Weights of a small image inpainting model: 28400 steps.
Rows from block 2, named by matrix and row number. Each number is 128 + 32 x the weight over its row's rms, rounded and kept within 0 to 255. All counts start at 0. Numbers have three digits each. After the name is the row's rms in percent of the matrix's.
# conv: 3x3 conv (model.enc.0.2.conv.weight, 48x48x3x3), inputs 12-23, a 3x3 kernel for each
conv.0 085:148137166129088058132160137119201088146078117129140146120157122114157102106123108119159143148180126103150087118162133138116141129126136110151111154072092104100127175134139142144132106091099121186103094255214139091143131159136139143135092154120144130123110133153155101117130153128166112149148129104135133113140118110081141129
conv.1 098:124134112118119131112165094156129129144103154117076122144131114121133107123127165068113126153153162159119174130153072105140076148133099152116131100152129140139136108115138134124114138113153123120120147147088108111036129144069124114000150212082127137135094106088135157152109083132160148136179083166128110133170220098137132095
conv.2 096:133127125147000061128142157136113146078153095051075104110133127130065133116164143140127111200095098143087142136068145110096127123154120155172138081103113113075126158177115120123136140130115122111147138133190158169186132132126134006144101069142135156149118054079117156167116135143175139133144147152140128127136130143158145120
conv.3 080:132135120104095118141129127131159114115105132116111150091117131142150144120141106146091134075138157120082090110100143114130109140136146205156121189255144152162125142170144127185126162132155145180151117255141166120143164095139141116147163089150130132135149149133123158116137148117126139163173118121125161110197089128152181122
conv.4 124:117122151143100123127091074113117154146131113134149127122156114120099124127111156150149110104000091070117105117113122114102106142130105141107126136098112118179113106097118123146131107126110124128132092071088158160195137122105139119115130121103143124135178104134107115116145060135106183106173195131122113118140079148123242139
conv.5 101:096128114150125139129133134141140138154156140179101108159156128150097135144134134161132143090121135125140155146124128110126131137141109155092135056109121082156167132123173107104117104154124124142135129101118090150137124129148103179119075154112136160131136070187147102141116102134138125103109104147117150145123114117112118127
conv.6 086:182105118115166135053129134100122121096134116090157146143136151168149132142170129131169119159072142091166140154144115165095118122110134137095132107129159081220160076157120131120147116102148109141131157164114100072147130109138160236112135149186118135107193142136145185124128106147154129137033107115104127108103140121121126102
conv.7 097:108125152164167144108107131118101155139188128162099133140126124131117139121126147150164130092144117100109181123136115128136123146129103126119143109159134151132107136116143107097138113138112100172107124140109122093132113177133138117125124166129108137121146000036133230178126102092164183156072146158123129138105078125093135105
conv.8 095:112123112141119107129118125132140143161139147153114122131130126127145108139158153105153142135103115143141150135144118141113130129137113137188203170039103131141155119111118155106184143144166138140102135090163090126092118132124135137093140154140110158119147106153118143166130088136120139146105109161144126144120149133122140137
conv.9 107:111120142084157081140088137113108113092130160154124119132154136173160117133134153113134097131100185087222148139139148072197137149099173123111103094127125100099097135087149060112093127143095140152165131141126189073116111131147109122130100138117132135132172135104161155137137121119081085148195219047127116144073136135143119118
conv.10 096:124130154144129073130114098132141138122000157152118103156119118157079135115060102102154132165160142109138117145080091184076086126132110092136129070197255017115228105128102090125190115099174099131128075143200105112140108089129128101152121146161134174161150106128116114108139149113140111127105122102113149132136150106099152129
conv.11 116:110134110164112136120151144092115158090063126128087128125029132156000154144030155161141148149209145131129142164018143180051103125164094098149099128131092156106117156039162173000184138074119105158126129104113134130129135124114052095063144157161097184135082107085106166104094107152050074177147067152134107124137088129144108109
conv.12 104:123111143153149128123136122089125133114238089201066100144108150141150134147147139129149136113103179124064151140110147140115138118135111098094141117111108096149135154165147109139104135142156114109101103119203152130113084154075130168114105186045158140164136195158101072081131117138117069169075078145119113141102162119116109140
conv.13 097:140095127123170088162144083115143105076125155120141110137128116127118137142130150101114135210168095127189088126093152133108136109128146132154125112124120151094161120120133105056137098063155124132163129151113135152119110154138089130120127181208128141104135054121157167142128153123163061068127179081118140105131094144122116169
conv.14 092:150120118118082096116119155132100126116168086157088106114127117132159117169148111148123131091213204208093133112181100148176122106155120107154121172152127155236160110128125141205045144165124129121127122161148136199217103169108164089108116071077122130131128146108124092078140102129117155125126107091117131132089158153067102150
conv.15 116:103138097172062078103113093115139126102117135133079127130128116132036134105177134145145146141179116166150143116099116130074100136122130103188118177000147069228089109129149082065133103166151142119118117139067148160134138105134120105117151201156130146127138098122134124123123120126112110106104132127126148135110098161147125130
conv.16 099:141139124127092109138151113102153144149184131134099093144134118138142130134158141111155130179126114126147112142154146116139107124161164114144122099119139118118144111113123084077162114109134116117135123170102140101120110123146088093117139143180114126103144125100152140134081095136094131154000136118129119131136178182146141139
conv.17 109:112113138119142143155097095113133158131149121117111121123129115159112153111115128142103101126146161202140104126144112130087140113139092128149126112151116120093133123126120082091105154135126126130155170107105126117109117119117148094137132088155164118143101134119122106129114143117092089102152092112127089117255246090074116108
conv.18 100:085114134100144128139124128139137130132095115137123136154133122144136123113113126128088137108153142130143137160097129151125134127159119107245131189031148124103128138138121110104125134100126121099132118076111148151119126180095162198170107143102133121171134145154134118132167144095159105112121147147114142122137099127122127121
conv.19 102:161050128176212126115138159115116134085092147081058115105111114179228153115151153147156112131066058127122129109134128119073125120118099147164119116079133145139142104097117143142105147135159134141157161084114117133124140116127192097203107000034145106068198115206087082076118102127082165121128154122124119112122060159111134149
conv.20 102:132107126159158134107121132037217122214084125146102147139126127123155135122110119064084162078093190159162181106119102113129123145122131113132160110101131099123131139145117121112098141133137134166130113104150140152159089128134172231171091111148098050090190191160101135091028123115162136163111146130115132088149132114116124108
conv.21 096:121132108117084075127157109114162165134169103127108134151145131137156091125127129070114103187103241132174175136141151153141135114138126128147107123153134153122132103112146146126143125113135124118106133074110152114136107149132106071106119187190124186146091070058148147173138133133162135125145098150084206111135000009131174166
conv.22 085:142169137144161147139086133143139116152204134163136120092122132134181100133072077137124109158213138117152107138164161141135131140142137125160136132089116132097152123142144220154123148147115149102141083214100153060050116137134145110205117097149087101127168145108124091115128162135183175091177147129125129097125164133136147116
conv.23 096:112111127126131108139155110139121106119111150134121138146123128127154133140120131104172147110175151099089119116162087129146059128133066126088117140208112136117119128167107096145145122121123117111134130110058099130075118141044138200046112192070129148080141123148121126132118135108162145071132133111132131122115122172143066132
conv.24 100:096110147181188185132161156141217075159090153109145111114120137141152158160143146104097146137166122142186128120122132123117134122161119137107149098112083116152123158142156112106125162146149121126092132105125070098116093151118147147111107174126149166142208167166124116131114097139152112095136138131118146130103110143133144138
conv.25 106:110106155140131107122134160107125156134167117154080106121121149145125137113131143087090135078056105150187171120150143123153124137125099123104144087093125104144138147132143139111139143129149128140109141093135146124103099180102137144114094172125123127130139176178137118140139124133138146126105127149112155128139000168151170143
conv.26 078:139126136134129120141151136120130128061120092134150159143139154130210148158138140090196120168102139133145156113144139160124151119137123134135113100068163137145108150053109098138147145165130099168189164055079142120155151135123145205154143145104147124147146122166140124166161121168079065134155114132099055100097000091126181170
conv.27 139:146194109206063000100031213168161112140000104089122193075199100194074143118121171121147145137107117132131153128159023132000079114133169111138122139129120146116156157145078153000109060136152127126139123171107129143134124132137147109103145145099127137148145092109120130128094133097150143136111135148119137140124107140147128128
conv.28 114:113112151104151136137114144100143160173149129143148103140134125090125151125140137170229151092064111113103125114113160115140145101128098127104123112137093105125129125142144116097126137126144125146134106079109099139138102141142122127154065178125122153123176150168147126129105113106190088143110125126075000110123255080139116159
conv.29 093:117130102106058148110124098107184129151138112080131130121142128171112133114131125093166143191255194136109167132128131121121132144103126135123129106183136150110141070090136138151148131123107101162100138122142138190179113162113023116011129232136158184167037102031173114122094114125193117131138139116142135145180254155121107145
conv.30 095:125130119107079145125172133138141121181188123149180127134134105099137117100135122156141116101091136124114134136159104112172117101179134104121132133146119177121127125148134162191127123148131132139140131089150136159107159115108148100116154041042160119148065107152093069090114115146150200140174216132127127132129126140120101125
conv.31 132:082137109128147223151182162110149114151217158140147130122142179098000076182149003136163157158074099157175139121086165131138088062206122102162116124138141149119113125209095118000208155145074121141118133124163157130131136146116142098139139113122107191139136125110154104092120139122101093165151063102131117126139123108126115128
conv.32 091:150138121140119127124125128115124108136121117130125137129124110104126115114101135132094111156137107115146106125112140126147104138123140169124101190255172155177136133188136138162094146135091118138124123086138120121098148139154087039098125114144137093160086079109113129140104151147105075121132148129130135121108140096128138109
conv.33 098:090217148138235159118132149117158076202254126196154103099122093137092124109097122152142120139175165171143130158160122150162154117108128120097133128113144114149087118117125181160151158146121122150137139195165132139129164070146090017105169100143142116111111047053121158138085136139023160134134034093124137136103156122116103128
conv.34 086:098102120179154095149097098116112144083050121064062091110130142143163199128151128142149149199104147161157146130136094093108084132120098110135123091043135140133126126101130152110127131162104118154139119158069105099068080145081160014111126085123130175156186125104122080106119101108112151136160201165120091107134013105144052119
conv.35 084:116137135160033070094115114104138157104110156118140157097108150152171110130162124135118123152121099095132119155181119134193143135128128104092141114137082117116130107151111098132134130133122150082147087163121134129075148103128113211108134143136132125150156162128166093136130145138126160154126156132113162127140181146139143141
conv.36 092:128127119125155110133124126123105127153141082104126114121101115126119118116110122130171098126089196125096114128109127097110102126110120125096140104078115123129129123113114128096136137142124119176153112082117133157174132103140097022072170115152134132156104093104119121131129172116130079142131149104135156118080205117126136114
conv.37 079:146142146170123159094143134098137144060108081115132133115168166180152119121123144100146145165161111127083114107162128103107104115106134138172127160034130179165157145145097116130182119100132148139138103145140125178110122118145164189157159171150138108130132209165141105134085112109117159137084150130119110103159167091160099120
conv.38 091:090108124106081174146102134120096135098125113118095145116106120128134136108140131154115106150137114136108135118157127094139121135143120190118116039176140110088101165153116216164117103114127118106135147082086122122117123145089091116112174169124149136182092037138118099134129111147152143122135090139131111139122112138136156120
conv.39 113:095114105126000079165210111117162153114110125157097128133175133010000131181168102154153125103050085178137167097085123110136128122116127114137133142144106120123107165151113060052090166169127133110111152132146124146099157077166108053108176102155133101128127136110138082114122137113064034126134182096118119132129145144143139123
conv.40 091:123159136131146156128147131144120142114180119126186133159125112155173136119127135109171151152124142156153139194076171147076125113114103105131133163111105101104122186141110098135104143140142145109163103085109109123153138114123200151127110099113141175102143103163160180112140137144105113145128153150091133096149215133132155121
conv.41 083:157138097089093099139134164117154150105000096121136169111122112123103130133123128114141083189085134129164128156145145148117115112129131142115126176111134148107165114116132215172131175168123096130125159124076123073080110123117101083160127132143116127125120164150133123139116157112107091113164180108141108115079181132126116098
conv.42 100:089128139117156105143136118146073139150175144149119092149119121129138122127141127146172119131242090103101109141070155127099114121127115133120128107108138136133134123129152093147114121115153137171147180081211144214159077150077141168105129124096129228178090000100122166159115113133188197119099102162109088137105117137103119135
conv.43 115:134075080141083090124116124120130216006232017119116127141112091126061115120082133124126100153140143164114135137034066155074109123108113111141128130103136144121121129108139166078172111103130123065168127255094119125113132110130131115108138124131131160111152078151135192124185089083137150123101147129122134096098111143132080142
conv.44 107:131101132169107102140121112052183113118111144176064146114092131132078168116105127125133151166168127187109103103031152119044111126100121103139130137058161135096122090119143086078180083118135096155147158143175105146177121122128120113127130123138163137135131115144108164127136135096150043124150097133130142114104140102095139129
conv.45 093:081122155084100090136133128144135146146118108134138107118122131120154101106115140139139134121129154127134148111143132127163133132122119142224138152117093199053117136113119178201081109114099137095145101107170106082115132125108197123124124122095115146139132111102118101138145117151127090114132129134124117139132167136118131126
conv.46 094:128113120112193186115133117145111123139087154146115144147135120150153127147118148108175150094115114134118146149167112136115121139138117191097107088170136096087159129102127119107094120144146124089122143063159119129094109141140166205121147147139126123149161137194130172149127083128137088129133143134128112132100157135139114146
conv.47 105:096138148149113120137142132115127108168120169152120114134107136132149081123087165127109095076144152077119146099118148115112127133066124132152115124102154133053140103144132096083105138074121127160116123098144130108094171111150151088116072000076143134139145140158086080070178135152108070147132190058120123117142097145132039152